Weights of a small contrastive image-text model: 64-pixel images, 5200 steps.
Rows from block 2 of the image encoder of a small contrastive image-text model, named by matrix and row number. Each number is 500 + 25 x the weight over its row's rms, rounded and kept within 0 to 999. All counts start at 0. Numbers have three digits each.
After each channel's rows are labels from the 100 images, of 14976, where the channel reaches its highest value: "colour at peak" is the nearest of a few named colours to the mean colour under the peak; "strongest on" is what is common among them. Only what is clearly more common there than usual is listed. The data: single toy objects rendered from many sides on busy backdrops.
# pw: pointwise conv (encoder.blocks.2.pw.weight, 320x320x1x1), inputs 92-137

pw.170:455481478518531484468520484532494567508454522475542509511488489489465493504512461475474479514523493497500470482513449539505529543462466499
colour at peak: cyan
strongest on: teal; blue

pw.190:536483522493472504487463475462535501493473557478465508513520482482510487554504547502498520527474546495499481478500494492518497497495525496
colour at peak: cyan; white
strongest on: from above; teal

pw.144:512548473471542502502525503484505493512501530519546458503444485487537506487475485531524500466545502499492479481481502501469525506452518480
colour at peak: blue
strongest on: blue

pw.129:520516490523506452553505543519527523503506466495490461511477559511514478493509504482501447439496470509480510470538499489507469470520460499
colour at peak: brown
strongest on: red

pw.24:497502462484482525462513506510489506483522465539502499525479515531508467487476509499512477495529547504507507516499515509511500495524495521
colour at peak: black
strongest on: blue

pw.107:520511491455470501553521470492452498482498523519484516483509496473462475485521475523491479502500495440467490499564502488518501475512465503
colour at peak: green
strongest on: from above; green

pw.215:493476513469502477516537518491550511507492520543542520468529518489480513501487473480512484545513524487494500550484484471525531452496521473
colour at peak: purple
strongest on: pink

pw.109:474516442528484510454502505488499504465516513506512499478535464490496486459492506467509519521478485508486462513497467494501533508481514541
colour at peak: purple
strongest on: purple

pw.239:503520524488511489491489487483473544520510531474521472457423467512460517487542501489501491478523499541510479453510495527515447517507553471
colour at peak: green; cyan
strongest on: teal

pw.119:520458476525540480501516458532491462498490492519517521514513534489459484488472520503515457504500532512485552480508507479510492529506521532
colour at peak: blue
strongest on: blue

pw.176:539490476481482517482472502515512518499489477507482508461512502483484478451484530485538488497490464520533528479499492502536490485463511519
colour at peak: blue
strongest on: blue

pw.19:491472496537524477494492466492458499486501556499476504459511486535470514501486508490480474464531508491510484532518496483496502511518529488
colour at peak: yellow; orange
strongest on: from above; yellow

pw.274:462461489490480505545499506496489484518512552510537490454524484547479548518535526480503484505516478528466446501541490509497475470527513507
colour at peak: black; green
strongest on: green

pw.164:492514498512520528516511490508518510467536516503492460464483458487454488475467517493528480496490482502464481467511485491529592502488481514
colour at peak: black
strongest on: red; green

pw.91:547520506497490504498499480523489494463523508485497499490497511510476456496495484479477490501509509506514495478453490469500523510542500507
colour at peak: black
strongest on: blue

pw.100:520516506528479500508506472463494511551514517476521535484554504481488484488475490455493452493502486530503477475458474473502456485509474475
colour at peak: purple
strongest on: purple

pw.312:474510516517497466540522485459522498479504509483503499501495543512498539536524494525491499543526438483485494503503479500504497494500492492
colour at peak: red
strongest on: matte

pw.92:484532581467497440462511467475461516521470473512534490511503517449501478490470501539479478555525529516480500528468489539479492513482494488
colour at peak: grey
strongest on: red

pw.22:501508497547516524492484467486506459502502531525537513476501502497519517472543464504492496516478525530515505478453492511473510474492505512
colour at peak: grey
strongest on: white

pw.90:477491494539477501459482502511471480503468506504516474522527486490456462501509451521473495507482490500512457453464505518525548498459544494
colour at peak: cyan; green
strongest on: teal

pw.273:442502503501499495487524518514494489487493492500526471527464504518522494473484520550489480495495514522479452439500466517499546478471514527
colour at peak: green
strongest on: green; yellow

pw.49:520535485496523511512521496486472468483481499533520539495498516503486522489490478532479503499522489507484469544477481520483508509487490484
colour at peak: pink
strongest on: pink

pw.268:483507487531478498448492515539442470485500552490503552523569506495529466498522533485486509493461548490533546503483524509499506461493485537
colour at peak: purple
strongest on: green; purple

pw.103:507488530490460522472465523534503495512532521491586504499504500530504481532493512494527482453493482468475543465479507512535520531487532498
colour at peak: yellow
strongest on: yellow

pw.218:493492538500499484463483501521507525530513502491514492480556524486496526517526484517540463498516486489521451461483522500513542530509441491
colour at peak: brown; red
strongest on: red

pw.114:492497469555471537488473503490508469492504501500478509491490523518544461506513488501507537491476529488472454517525487504519479509499522504
colour at peak: red
strongest on: from above; red

pw.35:488476504496512478505486524511529502518524543501519466508456510487474443558485475515509535478459504499499570508502537488478497512505478497
colour at peak: cyan
strongest on: teal

pw.54:445506483522467497487493488454501508527475522520507495529546492494517494539515467506447554474494479505520533496495520462505490542487483508
colour at peak: blue; purple
strongest on: blue

pw.269:513466466414503501517465543529528517557491508457507496525510484457511488478496510518510487505548485501497553516509504505515532574480511534
colour at peak: blue
strongest on: blue

pw.192:485475490495497513494489470523463555516507462526505486469523512470520509538471469490481491488517517487451499511497486526514496460502522510
colour at peak: red
strongest on: red

pw.213:468507482500562516468496529497499512487512556496453498520468494461478477499532473498544515500489488541481523452508499545490527472497483512
colour at peak: orange
strongest on: matte; candle; flower

pw.188:523481473533509481502491504483516497497487484482526512548503478499468537480515503503495490437586498478494512524475475475475500538502479473
colour at peak: blue
strongest on: blue

pw.146:514496472459512534516492493480519465467496534498492530467480503455493500484504471519532475506513536524507484547529499473486472511504465443
colour at peak: black; green
strongest on: green

pw.278:564499480471509470491434461480553506477533505479497496507521462484459491451534494477484512475480465492473529555497443516488486500481471513
colour at peak: blue
strongest on: blue

pw.162:524531478497500508523522541500537516496507515532497503466465488510515508537536517506479506500518521508500451491490474481453543476498501514
colour at peak: green
strongest on: teal; red

pw.138:433471500508546500498477521492474526519540532477483499516529479500502488543526478543477501524504522520513507524482538460519466508499515504
colour at peak: white
strongest on: mushroom

pw.77:472516472467515535502496447491465566528495519527507472483471508499484514542508491509499484503509486543509531490549507552507526517493470484
colour at peak: white
strongest on: blue; mushroom

pw.152:456515526491517495475506483497484541530503538486508499507522458472544518476506475488539505499534499497495500554493499510452503520551459527
colour at peak: black; green
strongest on: teal

pw.131:518588506523503504517485475496510487500470486525493470471510492510519484489499513481524510503500471475512511495505479516531470497524482546
colour at peak: grey
strongest on: red; orange

pw.234:496484479492507525483485475529489504538507503485503525498503508538501503506506505489464498467514526543488466493521478484540515479460501456
colour at peak: green
strongest on: green

pw.310:480516499494531517477518534495485478532452503510515533504535532525541503491498495531492498501487549534502470512486509466529521503521489535
colour at peak: orange
strongest on: candle

pw.78:447502523546482502450514492467487507506493483523499486486556520449525516569515510531501515454447509512500480477470533516485508541510491482
colour at peak: white; pink
strongest on: mushroom

pw.193:497536457526477464514475545498489493520528488488490463499488446523513523513488464519483465554511574480491507516554530512526491495523528504
colour at peak: red
strongest on: from above; red

pw.68:532503504473512494522466543457463498506497535467517513470489529552527508506556490473537476537537449502491522445456507508479544509512459469
colour at peak: cyan; red
strongest on: red

pw.28:490492484472498493505524529493527488466512500542551504503563491521557491497504512529481446507487492514507510522455470481503507510492496476
colour at peak: purple
strongest on: from above; purple

pw.294:470502451470519517447524482501532514488507469486517501490475499489524494541480457477506529433502515465467501488513530500495487539524520548
colour at peak: white
strongest on: orange

pw.106:508508509479478478532480502490463484465490485495540519504512464488487510520507459522517496507493528490429486539463497488478488470481470510
colour at peak: red
strongest on: from above; red

pw.217:466521516517489470558474478461464537492473465487507476532540538502526515521516524530485504428566513484536444537481476492519497498500512489
colour at peak: black
strongest on: blue

pw.210:472482536473490528500478541466537521488500519485482477513547491513478501501469566502518489478539529505490528476521532477500497493495528506
colour at peak: green
strongest on: green; yellow